python train.py --image_size=48 --targets=["rule"] --fused_qkv=false --residual_init="zero_last" --optimizer="adamw" --lr=0.0008 --grad_clip=1.0 --batch_size=384 --epochs=53.9 --weight_decay=0.4
Rows from block 2 of a small image classifier, named by matrix and row number. Rows with one number belong to one neuron. Each number is 500 + 50 x the weight over its row's rms, rounded and kept within 0 to 999. All counts start at 0. Numbers have three digits each.
After each neuron's rows are labels from the 100 images, of 14848, where the neuron reaches its largest size: "top examples" is what is common among them; "peak at" is the part of the image that holds the peak. Only what is clearly more common there than usual is listed. The data: histories of elementary cellular automata, time running down.
# gate: MLP gate (model.blocks.2.mlp.gate.weight, 512x256), inputs 86-171
# fc1: MLP up (model.blocks.2.mlp.fc1.weight, 512x256), inputs 86-171
# fc2: MLP down (model.blocks.2.mlp.fc2.weight, 256x512, transposed), outputs 86-171

gate.446:433449492547516536490437459472535444454560503523495483447525445481491444551541427437513569442502553444508477500464513542436526403462598545440460474455543639541472461579489455424527466486493480465519531544493584493505492509442493370491453472454530427497546623
fc1.446:495497463490570483465497374533479499478466425433475549473487515396514445497556598593424493597569487615508541509604495526559434592452517534536530563528468532416540493499523533535473482501526508523464443416405494536467503370502467483534468545505493544549433483
fc2.446:414559583486544445503484505495471456484495503535547521536572418519509518529528497477401492459501529470498471501429478406510478503490596583568450538504501585435550568416472555427565492503565593522472443473536495454550502592495470476412510519463516465485468607
top examples: 110 turns on
peak at: top right

gate.238:523474400604493547453503425445504497603530516611572461483473457518482475468468521493398526510514500625491539517603491514529371524549463507510571505559540445439453490393517550507420537454544515610425417446516461529468469540383525540488508518535489531553538493
fc1.238:459509472536511536473477455465490506586595519495475466445525371447488538502489503420473506462510537486470548582513538549507528470596520557465584425509493554459475509511488508490504506502523528618485459464583568544484499579448482504410510431485441494482493561
fc2.238:457535494573479413543455457490464533456419553477489610476460459490508595463553527544437474517502576465535488473502421521504606508454503523446392572474515564514484438510446494510509449397561395449499500401532435476515441498507493483501610585471495441423557470
top examples: 111 turns on; 011 turns on; 101 turns on
peak at: top left

gate.420:528472563504578576483527567437454407464593444464517563448496480518496573555529499462470520499545536367476385600553512499429445481452546525428458453530510544493476499516449522447443513549520464466539550478473483477527506520459488485535420516373437553516583465
fc1.420:485526493458582619538438482520538479550573456401568598549531433495502528549518476450491500588515396450529410458504571520503443484523535586507450442413507565472572490415561484479564475556480533554475583432416505533563506557460466485489480523519461494539536558
fc2.420:584449464445543529479523492548495497478484527413537545502534508511435452446574567555434473524492493473473389504489587538438502566470529554517466517549423520514557534500529405533457449561506460482582501463525448480493479480543448508417502517441486565572401489
top examples: 110 turns on; large cells
peak at: top left; top centre

gate.502:465436441487445492442533533533482581408482449525449458553433522415436555521512554587468499495512546473506516481483473476431560475509429557495483554419507543556506438464540546434542463431555530449494489526503522607573586499484503502473471552459564514448423562
fc1.502:551460489514556526501474542509542542536468474449442531480522496566550600462529550437442477543494454521490515514526457551550526481515445412557542472519556417499510565380508576545540530526537535576458439390545524494526490466450526507429548592495365496475494549
fc2.502:500525420505392510521574516543532438488571455477483510465455484461452566496475431573464509521511533520528521574475470468463469520513523509538535578406497453464483465528571507535530516545483603473494481564490479521474451432515577516555464448528509468515473467
top examples: 111 turns on; 011 turns on; large cells
peak at: top right; top left

gate.222:488403385504500495465514641517422633507532409444498466441443555507566584544553491518534530458456527500479477565523446540532514422495426527515534526430519472493578548450511543468485528486539493566486417499510456552526576436512453589403516462482473538504466437
fc1.222:596450471514585477503525441504584519546533489489559582414462440399538496516460525500413550541555384474470483521530535524486455523506512564426418445571412534516453447557514474484470551540437512544460530483388493468454513530485500451426482536520554506471500558
fc2.222:435488491577546470544486440504513510579461546548540489527493572508495567582425593491581568484460565520489484516485549475541490436460407438493404505485565540528394496507525605443449532446568468414417452480531485574575543480505528522499552572587528460551509352
top examples: 111 turns on; 010 turns on
peak at: top left

gate.445:527450531510538536416562484503572561537433499509579564530456454559453419516523620479485549499563495454532479501455430429461574443517478463452424481498448501481468518534521516510538492431467420521492579489464475567460454547485544404372434591506662450577561545
fc1.445:553508516537497507484523459466570487622451539606517472467503471521562443531459505387477508404497388465410533512467504483549511521591425486493459480398531436503498475520446534491530575495474524571494571525456494575452542577441568488520487521587462469570538549
fc2.445:497496463445501520484526585534498480434584468461446528439654585512488465488531447576480522602478474509494517476556530556495433537440480508499527592479481550525568578488509475416517484596466623457536455369473512561534532396481378530497514433454396602436416545
top examples: 110 turns on
peak at: top right

gate.92:497496521576509529598468523479578379528534443552500409485569458605535518478555549561518516426508470495536445479481527415522562457486476458496542503550508437462537548515444469622537497619519447518447478571499540462599463495466533490440529442475476539539514582
fc1.92:568441358404509583567527502523497584559560521435582496540483536391501491539469525489448452522498498512503533498532458543472525510546440516454536477563402488450543488442499532507482514512476534453447514403556497582522564473494466516536445548503535480538613452
fc2.92:438561523459437475539460418472492474465466465553481485526508437494523557530554549557450454469501475484562411392500531518501510511562572558508561522465611559553521560520520491483464502430595512505417498592400427433530414474452495445469540554472503521446508542
top examples: 101 turns on; large cells
peak at: middle left; middle right

gate.283:529513410534514478469499540546527498482480482447543540466393470521384477444594492520485506536519551513576525537506539545462456410405447484498545494492502496526472519477625401469523421579513471549500502446509463478531462455570390462453500513502580624518439601
fc1.283:530497460467490479445516391469522484449582511420474490551493471575475505442590453380533459481558498558616449504457491547477542498498437495460519502466444460517527510434507320508574472513505541476490514457488562496483513499440460541551591472483415479460379503
fc2.283:457507463402460500447525565583516488486550462440499545552524502503468578510501441502419417544560534540514583585612408465467526520583445611469427501412469430549519564503594553524457517513518452552475540515551491477534494527549523492403589465531482444492447554
top examples: 101 turns on; 111 turns on
peak at: top right; top left

gate.448:557457471524468484536495482464610518514446628506530484478463471500450478465533407396539450411503478399513564479504541556478574500509458454480496477449516520596475430603520480425564531511496566553597509600491551518507503535497477503500540449485446513508495608
fc1.448:475509488563436564491426505456533469485515562466488382501490495461458482463530346451668470447459559477480538515472507487478514438547570511522572447479632568466526486506522446415540457536521471509517460595490613490568522477535470583462581466558454530553557524
fc2.448:505553456488437470533506472483428553544453488495553548546445539484497546471481495574439539508528494538525555499543615559484499453441502441390449538552494526608427450552506539528408463470507449453548520460431464476525509440440464470467500530552552466510538471
top examples: 101 turns on; large cells; 001 turns on
peak at: bottom right; bottom left

gate.391:456512386566362479445515497528559555509445482376516533494442498496433536535509448536526521465598481568595465503564573481460571451549349545505503529347487514413493532500579461539547484542583500607514566546477504551552484431485437444411536478477458531465440487
fc1.391:487500576580485518531508541501530452411378533465534470455509479553495488456507476511428463458488548429441511485506467434513483547512518481538481366579524551521490535506486589553500417489466478552550523443490514482514390478426495530448461444525528433477582505
fc2.391:532545444559509481592503428486503513490469440557510550500449630434513417471573494543536526431454502509491523418379464501524473514414499516455653575523504464518622454469468480479599442515519566476541460502434501611528446462486487541534435466488519560479470510
top examples: 111 turns on
peak at: top left

gate.299:436409464398553434637429421458580465520545487460564575525507543485473458514433482527451607544479497428496476463475534430444554489477382570534491454599455566448578480518451485485475555470557511442488567529420550519498476550456574495544580519406456558500468521
fc1.299:513531540541471583464489529486403467515470467504512443525471427518483584526531561449569425509519416517530521429547504478533431399501448388479451407483558544452552463486478548474528506469618531444428521442445451635543517490498485569511464506471509419550498515
fc2.299:542529418433495465572490422507478513465426515522450559440477532532463525443428394571485623517452541550548426466389537499507497473516508499551517543532526488511469533403517500526533488553495618446498407482584510487514543482495527499538541495582478452489538522
top examples: 011 turns on; 110 turns on; 111 turns on; large cells
peak at: top centre

gate.53:542468494597519505457520501533567416505516456554622473479500481581507446421480551442460526525576585475502463512510481485508418423489519519478547486572478491434432526402472521527458526531547401544494387427596518478509490589457572483426452458483565551469574512
fc1.53:544444545544566497403405465502499512613514506454508640566468544498500510480493557439408449538523504546419419560463456437485507511480500507593408528538500534435525546494433540554423509478573390528470519451409498517545517579538559451417505577501534487576580440
fc2.53:539542541453505479542533435503557542415421457548377511421570481428494555474514454639538483474535506478509518454534517667574505537409585529504571508478459491594569498462499482496539494532405518533523460454528464471452450439475464531459459475517502469490493495
top examples: 111 turns on; 110 turns on; 011 turns on
peak at: top right

gate.403:524447465519489409469563421460471483438384529544523537578451563448478471493492439558529545633496468426515511420418543569500571462418483530440484498433541569540490399555470430463495572440492472449474580578481553487508504454551495532464527493427581455414445502
fc1.403:484535565494569411572492478525520429474491455432511483468543558560488450492450447492529517571547523532562474449459485420472429509527610506512512524512511582441508498513531453441513487587544469500538542532488512370532496442530552472555506551492540476588564461
fc2.403:533592446436549442559448463524385599417451476504441537428497502509512524414551437457445502503557560438527524516526405549453543547464461565479503440397549497421443483449522492587398479381475475581566451545547484466460439455584533491576632541429546490410497449
top examples: 111 turns on; large cells
peak at: top left

gate.430:513486565539501538452500548451457430487565380487558482462481408581470539521462517540427551593526528457502446534557581528524608409497627561458431510506519569524505361466528530415451494548537388560506580444516459535499508518468550527512428549482520515528478493
fc1.430:478521474479475562570374458540485518448552503483521459502506505474548465502534469567500476518471447428484418457551593591543507601580563550553468572479532514522533420431534483523502480493439442512484505449427489505515588544514441564551515506546484552536567491
fc2.430:496423484479540556473535493554549503517536488444574490494496500493530496473511527517426505482502460449401478548556453442465492526435555600442547547460459573474511585574516528453443418547496556534605522577492611447540447564474467404428402585416477537509461496
top examples: 110 turns on
peak at: top left

gate.268:480482493505538525452495488541434590437515566412446581558464552454486507482472397517429512517551497522517593524530463633452474570475532549510469584518524523592461526490554436473536396431500540549507526565405524482555638504532414510462571538475483468490473490
fc1.268:562514532466449490527526545545535432475519408542553361518575466616517439472519512530610510347508533560473482501482421448508548465534483535485550529473553395400516592496529495571466526464500480525482471435589444500474497508457567515535499375539503506562518407
fc2.268:493505561522497440518490506511431557400497487560404557452595544440498496465507338561591575478545466470532416512553539469550489459518453596528589502468537463509477516470506539486509477508483487513562536480550463529416439506414482484508486422509489530546526460
top examples: 011 turns on
peak at: top left

gate.321:501589504502525418489532528541487508456456482463468428539535572567458462369555452515517550487469559500507521556436440522452560456448463488576460585594525477586492460594485455485512484548450463487589589560514629447509445511556513440543507542458464527426573535
fc1.321:507483556485445500594543510520449473453568553458510471508451484513436546489437529483444486523470515466565481456576561493546504510539599525560475561572476465558524557392532563415490502480578491487447471368572382524502547471479558535517544556478411566570454510
fc2.321:517447497492498545435518558480519557459525547461537418507600497590455518511471439449362544557473489464412494455418609514521424495449487420478518484470422506552454567563542523476519505605464453516463479502458460492502635432628466509437531449550611565493516501
top examples: 011 turns on; large cells
peak at: top left

gate.10:498523493575471525454543572465573550564466524524550619557400500540453487503522514432539475492481532459511437536429496435458534513519432535490477498406587486462549553540464474444584546499477442530554533501558495569512535568454538471497463525431515442556541419
fc1.10:461533525481467511563496473397511524485492549447450428495512556482468529448458472552490417505428552496599432539522553518438541469426542520547568519474487527647529505557475469507500530539437577506540574565525504432543457384520440540468480441440453503492415482
fc2.10:469458536499578465557406469494457509493486450506572416529501537494525486517547544455561537560535522574467348459520447522512651413572477501612517505535522422439422487421512555549456474461498483595403483535536557479489586591554514497475535527599599557416564459
top examples: 110 turns on; 011 turns on; 111 turns on
peak at: bottom right

gate.45:471410511489558441537508438453635545544475570556557499517514525645480441481554571409420496431522476517496595509485512463466639490484434493491482450490400541547456485602439520512470555460468519550513588466459494498489501553451555459437439505413546503525492532
fc1.45:562530402473520491516558412420504500538451530535492608429539388522535503458472578460370458504550428498521512494533468512479443555508492472476474495567468493534448423513484486633477490456516445504518582459435456563433514564441506442551543565512490467528465557
fc2.45:546469541449554517423500551495549435431501490424372504480512474478489491557578582461557495548507515462490509486516582508479552548587536527486487557525528436576564551558468439431550432590435508528555487508515565506569520504468388474445529482494387524493448447
top examples: 110 turns on; 010 turns on; large cells
peak at: top left